A small image classifier, trained from scratch: held-out accuracy 100%.
Rows from expert 8 of block 3, named by matrix and row number. Rows with one number belong to one neuron. Each number is 500 + 25 x the weight over its row's rms, rounded and kept within 0 to 999. All counts start at 0. Numbers have three digits each. After the name is the row's rms in percent of the matrix's.
# up: expert up (model.blocks.3.mlp.up, 16x64x128), inputs 0-127
# down: expert down (model.blocks.3.mlp.down, 16x128x64, transposed), outputs 0-127
up.0 080:497510477504464495485481506535506482475509482526441485547500472480556560486532473509507487503514507517520490509514498531477520481472508514481545492507542479490477534473499466429512516482457527486537493472483491488491516470517527475544495478530481471485487528519464511471515486520507478520490534503473496491509487542469507508531527532502493484520514475510490488473529564513511559516540
up.1 100:538472481498505519500514482477522531516472482437503517514493510510480467502462506536455489518503536524494512469512487458496550529454480487521513504471513460505512520510559496498470502556552490482492491521505518462520504495499515499468442533510507530557523451522525483515529518499487481465516507522533495487492453502505551518525474486524493520466481515524531512508522475506486514511474
up.2 100:508523505506512470512518479470509517507488505457534500464509498490478483451442523523484504460477503483471483481479524454514540492483510497517485503500521520523478501553520496535443511519571470450511528544500545512526465513514504491496509541473488485488515522482482518480503506461492517470501536506489479509455459457540477533520531459489491479485512509483510484517507484531523502454505
up.3 107:522501501527504468514490500501514507470464508437487560546486495500520475481505530552488493504502489503450471481534495509478497494478550505506504506434498462540537497529545495536491497541522498464485516500495508433497485452491455494506483538466527498525480480502508496511512531523514498478504467491510494458514498472512504504525490499517543493511505526499492501498500507569511541500452
up.4 110:504490468470503525491498500479475504496504515509541513505487516462538513545517504511480514513567495506479492520524491498499505542503538467545543491509447474512542486504471465466512563506474475505463457516495506492452570489527490511538521463514473535494495551501480514494505513443510469512499470504498513524496487556464496477537494524510479548484504506492483491495521496489494493487489
up.5 092:506482509502502520522495475483514498504482441479502471501518484488479495498478502502435485527533533498485508460499504484554593500496523485469522500492494478501495499505518494493471529515498478493486495526501558479508503505532498517465439513524505505562530491540503502519520512493515436455464527505514532491475442516525497547510499501529482525470502515510516523515548488492487484513472
up.6 083:501472470501450524495532525504483529515510463529475518526441512495495508496496496514490474498516532521499492539478497489535573498463487459533519523488500477455498517506511462519507491457559492516470524544478502495481485509495473488517492479492479487530488529517504483509518481466510470451510512553545495536502465537516552479504486531548503499488506477506511483484549505545489500499513
up.7 098:532492437511451533517459496501499504520528464469474529535481489497501513521506463540489483527528518541500477484519508511485554508492476502532544533472473473506527514496517480511499526479518522510515478504476495470444519471497503485509506474514496494558495519523495494509514503509517433476497477525499492521533457530491548452534482568534483505494495502511484486499541521504477511524482
up.8 099:513497474519482520527478511491525513513494472447486520532463510514480509493485473554489501500514535539497480485514497487524541508457469491530530524458508463524494522535537502502522504514481504492463529533489503483511506465517520448501464475464459497522491521535494508485552481463492479408467498540494485514491456516474520497545496521521480514476484536519503476489533479493513514514508
up.9 099:530487459508492490559455514500528507510518466452502513498490495508486463509477480510455490523514506501545466503510521463494549502463502472509509525483493451518474527545543525519519503493508527492479492546486498455503524478500508453507495487480463507526496536535484508511537479460506446437495514550493492503500446528523507526532509517511498499457489513494502502494550508509529478489510
up.10 099:523499484504473501462480492513494488496499503506493491509468482517547577494537494511521467484523522513494484489488507533516505499459494524475514516500512491498491525458480500431480554493465519488563479502497544508441521506524518492557464460507481470490503520514474496472511466495466484511497545537472527488515503502458519480525525515473496489534539468502511470462493525512522541490518
up.11 102:514493469523456494511498484498535540505519517490507522497503484472522484519478515511496496515515536501519446526532528493477485512465513503494460531483493520454431512493486510523522506457497516529461515514500457537501505447451520485536490512499477516480500533563474513522501486494487493457457456529527503564486502525516509487472509510501494490533495470477504543512491544502517452505478
up.12 089:517471481501481478506487514518502473509491500507506514511468490463559520518547541539493440500533489507523478513499486516504530518468457511491511496455531473516469530495526474448484498468488529522539477502476511484502522473496529464543511422516455478513478538532525490505493473485483461483496521530478503484508479543477510506510509536534510504502520446523498508495527515524530520535505
up.13 102:478513479486529487523492489547522517459496490444476579504506491480494450486538514527499506526530528535466475489538513505473498501507504531479506518480498481521494534499548510525447510488509549523476491462515477472487508436473470483555502494483542484501500466517520469487485512540521499472518455508498523500512491495519508501485499515517543474525506509461470536501516522514493526528488
up.14 095:516501494490498480472492478510480483524481524521501484538508489470563563515516504492508473498507490492499478498501490521500479516497508522472499527514533477511492495463505503419484537505455511467542474510480530501503504500550539491518483455537461514480483540504487499497517455495482474510467551505461521530533495488468513522546518531468458505523536451517499489465509524496539532498502
up.15 079:530512507463548493496508461505465463487513509460503530534496460508520514486493510521472523512485510473475464474475465540484512499478521536495473517485506488531518510494515497487474476532474478448549504531516508480464508495501554485506531531484493520507541487498493461535505498485510504522480549536493537512525490439524460489499521487458521488528517454503509486492482554511495492480440
up.16 096:507473485510496494475465524480478518508463513465544470508496515541536501586494521485488522505491486506486482503531498515507519480493514479496466485517479502528520475558482474482538526529502482539455464474540471513448533483485507461520503498532489506505482523514487456497504500499515475517516483477529506470523505547501553450538505540471470520524477507475479499523500516539525479491498
up.17 104:525460486478502521506476509494499524490499480499485492536458511488514494508512450511463494532559509535490504512512486508492528514438494488496558486487494459498506498532510482504520503519473488508460519542486503458487511467487495461553458483469499504555499487545505479530500526464515453461478490540536476536500478498484504486548479536538525546475514498525498458505526491527511506505497
up.18 104:506482502523471518551479509518493492538503460493495521519474525487512498473472499516451485525537525525529458499504492479471563562459487459521522511477489488505510526546510493486508491509539524490487512568471510488472508495505529457496498494487473470518502530526479548497549495481485471445481498543509489492459452515504495503542502521516483517449499500506493486503545483508505507488500
up.19 094:509507544493496482499543465470535513540472473505488496496512504514474512483482483497475464500478495472544527437524480487536515471515499514521518489479473516453536474498540508493498482518481532475490498483508522446492508519477476528427470484513534498520517492504541477533494480546496511509492509490549516488474493496499519497481495484531541487524470503552533549522513444503486527505470
up.20 105:498489466535487523493510499481513527455476466497472521525485521540480492480515479517491504495523555541505526518503499502509546481442475493488537488480498483493501491524513482525521513514520490509465504510472513494530502503502475480507474490499500479511493486535504506512564472474506476397491482531530517536520468525467554483508509518549482505527503509496504500527552461515481546517471
up.21 103:522509473475475523468475509505480467515523500514497493526505502500566590489483500523504466467497492508485480504469495533530489525495483517504513535518517473512508527475478485437525531488478501469538470526503514494445533521526544482530514454528471513479493516522493482447525463482484477507471529508474512501533498505461517472548496545499489508507501466509494460474500495513505528482487
up.22 099:535496472498451541515474490466523517545519518470502484499508517461504507528497496555485493440517527504509499484522513509500482554499497455516500524491514507493499509509456521483496508530479487504502525520537503489505484478511555510482427505514476546499523471517468545482534525470471490479465491517524470526503503504464523493529452516512467548486483493518518501505507464480490503467441
up.23 090:533484502511483517493487500484527549508471462495521520518512518500484503487513436518475489512482524500523510491532477468530555491464483511507529482473501448511535464527497516529500517500493520479455488504509488455504496505473490485502454492522531492554518486537537475503515504499497454458512476528545496490513484498492548462511446511524505496542477517510519520532525447536497543515468
up.24 085:487478467467494475512527494504505527491521493518480511530446504490510496499531500513470470534559512546496480512519507485498526490463471505507537500460517460481488556485549496469480526459521516498513493495485502514472497485464529442566506441503467481513469565505497480512505491485492458477515499527502495521487474514496518490511523527545542497496498464521505495491543520508511518541515
down.0 086:491519531486526490519479519531481491478539495520483486551529516494466497498493524475552492483491456505512482465487524528490459486477469523509475493525475536482493523484458535553544484423501548474549465524528460515513503506484526478471500450509511478460505512510511481490549470496534457521481503484504486509510505471507514514486519512489532488524507506459508481526512497518522543496511
down.1 106:513518513528513464487482524500457505454503503474486509548496486520511481493486502487473514522447480517438527503465552544487509472490507542485492507465524479485525436524507479526527485490486489506494524512532502486506514504490497537489549484497484469546488489502465444492509470466527517484501519480489506469552511470511513489511540508515498477489513517516483467510524525565471540534477
down.2 111:516472454451487505516505484461506504553533516502486494472467518503479492464509541489520486497531510506508507508545466511489558519507505468478507500515476478494423541495529477476447533478548521516477496487505491528494515525505494508542475512521533477505529515494481507500497498529511556499551496486502522454470442536464511495484501487480511463503483521472510497509487484496515462481531
down.3 109:543525508504520469508465503525455493488486490496508500476449475525538467521498464528415481525483447490472471554497519519495514486514571506507500497506493484513512456514485487509521488517523473521491523467520519529477478495467506525499549518503512506509503525507521472498469476463509486525518489462558508459535495495527506472515518526467507492516482499508486497534512517548492480514462
down.4 102:501519521503535495492512497506464538476518475516510517467495471541462474484498548523457535491456472510522482521491517479499508518525506528522477524494489505506513481468495484527490499518489460483525470454554488542498514509485511509507546523509484491514506519523523441527533471536521486525539476484532496460533485493527511474508501494502484436520482534488536536508533507472449465503458
down.5 104:467509509515499466485486533520466516474523509497490487534515480537522517512523475470505515481479493520479536496464554541503459467515511549455482457491537482445499474446508490491525492520487472528520519458506482505518530502510503532479525499480504473458511484521477478466514501488517522522506534460480525511535520490537522504538551515444470490507518519486491481519475540509460520512501
down.6 088:507527511564531468513485522520449477458482481462522519513539476497493494496480522496536557502463454523495497460485517495465521477510493514489501484504522537531540446487480508550515457539494488497514511518484497498497492486513482520486535535493520494504513498496498473512511495526536478527506510466527488473485505490542483478506552498492480471511499515504519477523514515516401515529495
down.7 073:491499490484525483495450459535466452515501544517506490475430475481493448461505500459509522515479455512530494478486525517474470466505506498500508538523521489508515514458538497508472516490503513502505506499545497513497488538478540526479481494538501494484490529510553441492473472508553502507524516495527519485445507488498534528484456476489515497491483495502536492510547533516493468507500
down.8 094:510550520528518439488486473523459477493485483463526498506492467533542511513484485493452504486476461505477488497481526525505522460522531556481483487479517485515546483466495482525525488518499512497544515481507508518472524497510492538469551519464524482513480507512512429503506493513513472521483516464527512475525486460578486526509523477474510477491498499503494489507508502529449507520483
down.9 093:506534511533517478481491531535459449447487501491526510491521481507527521495489466494504514497450496493484501499461548507467494481473497549483520479489531536472537465483505527518536468549469443542549500487504523494525490506495519517489532513472498479476501471547538446488510504519499497533487514484491505487509515449538505527492517501460504465485529490534488492515523525516464518511483
down.10 094:496529551509531497498525503503510508471529494478498524546513450485494504490478560502489479446466474474519470459475506526508535495511524520494465513472472531504469546462486544513504514507527525457537503493497487507540499537498532499508519518503504507480507487486529500471568458516502455518488502505502497494465499445504495512490518464479539463535528515484532503497489534475509538473486
down.11 101:502518482505464520494503502486552558474500527469505518560493513523507529536523475497510507509492511519447481536521503521495440460498490455490504512505500481505518519531484516508534530462482527477468493480524479508467498477484501472486547458549498505474480502493454480481514507459527507492505519508515493492555528510491504431495510520531494508524509476448479485513517460534498520521471
down.12 080:502518513495520471509499480511473481465523467483461471510513528513511499434522497468526540525486497522483444470458503468480489485459495539505521522517497492521490520512480521561524486490514530461517419522536518495528508534499512504513525526486523470512448511512526471499532495492523465520509515489458473507513483477513458504504514483505505498499528528452494481503502565482481524520512
down.13 106:523519504526459455489448539550473492483502524512509479539484492555534480488493494476495524523503451466475454551509522543494497458503537498502499522515500506516551477512487494486540495518471483481492519462526489546488491498476508528510510516526486533469503528481466499479473487480518513526526491478480497477509505495541480480529540505467488499533505487521470462511473542529538544491511
down.14 108:487544517498559496501526512508481510472482469482517498530510452471478483466474540493485494464451434505502448505455524502486496493484539545482486499475516503518489510484484523520497492481503524469517473476525504521541481530506512531502537534518513532490542469519529481500534447525533461501513491496504516439527472464509498501510530497478530462506503528487525504498525519520512532513472
down.15 092:465512499522512489498515502520493454476459527473528513548519494566509480517520516451508487475433438511469511473492521521517524459515526522505502496498486555498506474510480498512496519499476502504496525476525504503471526519499485503482510505531510468483536491457464473508513480505499470502546509460546509454526481475510498482474527525509530485552503493484514538539494490524497561493506
down.16 090:455564487525479486474542473515528533494463504504528523552527497505485503487551509514499499538467534538505505538478500506504539454514459515481513503505518474474498495455496533470503483550489507535500498474491524526536515533495483542480551483470524484492477469514487501532543513495473494503502499470472469490514501472523494476466502471503473492493526478496475515478476484501453538508452
down.17 080:545520513511513495506462486511462488476487486502473536496500501485465486493468523467495538521477460525493498478504499504483514502531475508489503500468479525494483492479495503574503487442521519490534500490510478513488490523474517517478548508487504518528482528497546480515538474529530501487529493481541506465517486495514468467444498492492513432462460520510539514519564522519444478521494
down.18 085:494500554544527478503502531523469511469488532507527506535538479519553498516471459479486516522484489501507480489465543501484513484509479525498468465487551517493546453498445470488543481514444453506517539521488505486523501477461481541494523512443497484499484479500532488502527512491524471544502509493524470478548493460536485513484508498491508502517486511523483523507515481509477516532488
down.19 106:525520507446500541506537475520528472532505478530533517482580493492511508521503509518520511512514512460478535516503501465519500511567495500512460480479492516508487525484506500506456516511513502521535486490481510492491477487494462525465477516479526522508537505502493508513463545562441521488488496471480523512474490494480467518507480506486534511486449471540506499483464482448522478503459
down.20 109:491514524512548490493493496523487493488456461463523520503516466508493489498471470521477516517458470506486521469479515502503524484521508523515479475446499489526549465481519467530517471540518514501528502485499509503488514484504518511460552534503526512549492506489520462530520500520544466531525508487549514431498448496531487473514516496522502476484468534503526506521530506508434497519467
down.21 103:515532551517537489494487517477504510494517459459482469506459492467526500487463489532473479477485450469491456506510521494530520523489553518483492541447482494512503518507461519527488498486463510447516526515533500513526478505487527471519509496475486529506524494498507489472507459466478469527507471488521507478501438459505496498514538534493537476502498539493509514489562535531534517494490
down.22 101:495521526513501514492467532459487535517483482459465482524516481507519483543505473500453479492491485512491462537543526505513482550537550472479510492477493479477510485488489491525552494476460525472482529476558489497513510485493544493494530516536472534538539528514481469488494464484523488516490507490529499454527501516486508487535505536541486489478493556502501485487535493549478511529507
down.23 099:492497525496537471495478516501479474464525524469476506486455485517470492485488508488513518484467470510499485452457517534484497488508483549491512491518502471521460504481533477533490495474495505481491510510512501525511535535454529497482537513510498470508528503512513454518549470508563480550527499510524480446467487505497527454473505459492523476519483529490511485561526508535456485539487
down.24 081:480506532504522487475501469500469486460517441480482485523518495495506504469503503472526532469471464503484505454454502509489466476495482544456505490502484516533529541520467526563537487492497560469520467501531520491531513518519496484490523509525523497471475526526513432495557475512502482533493512482479509496497499468511480489495524484491507505523515519479483501513504545513474573512487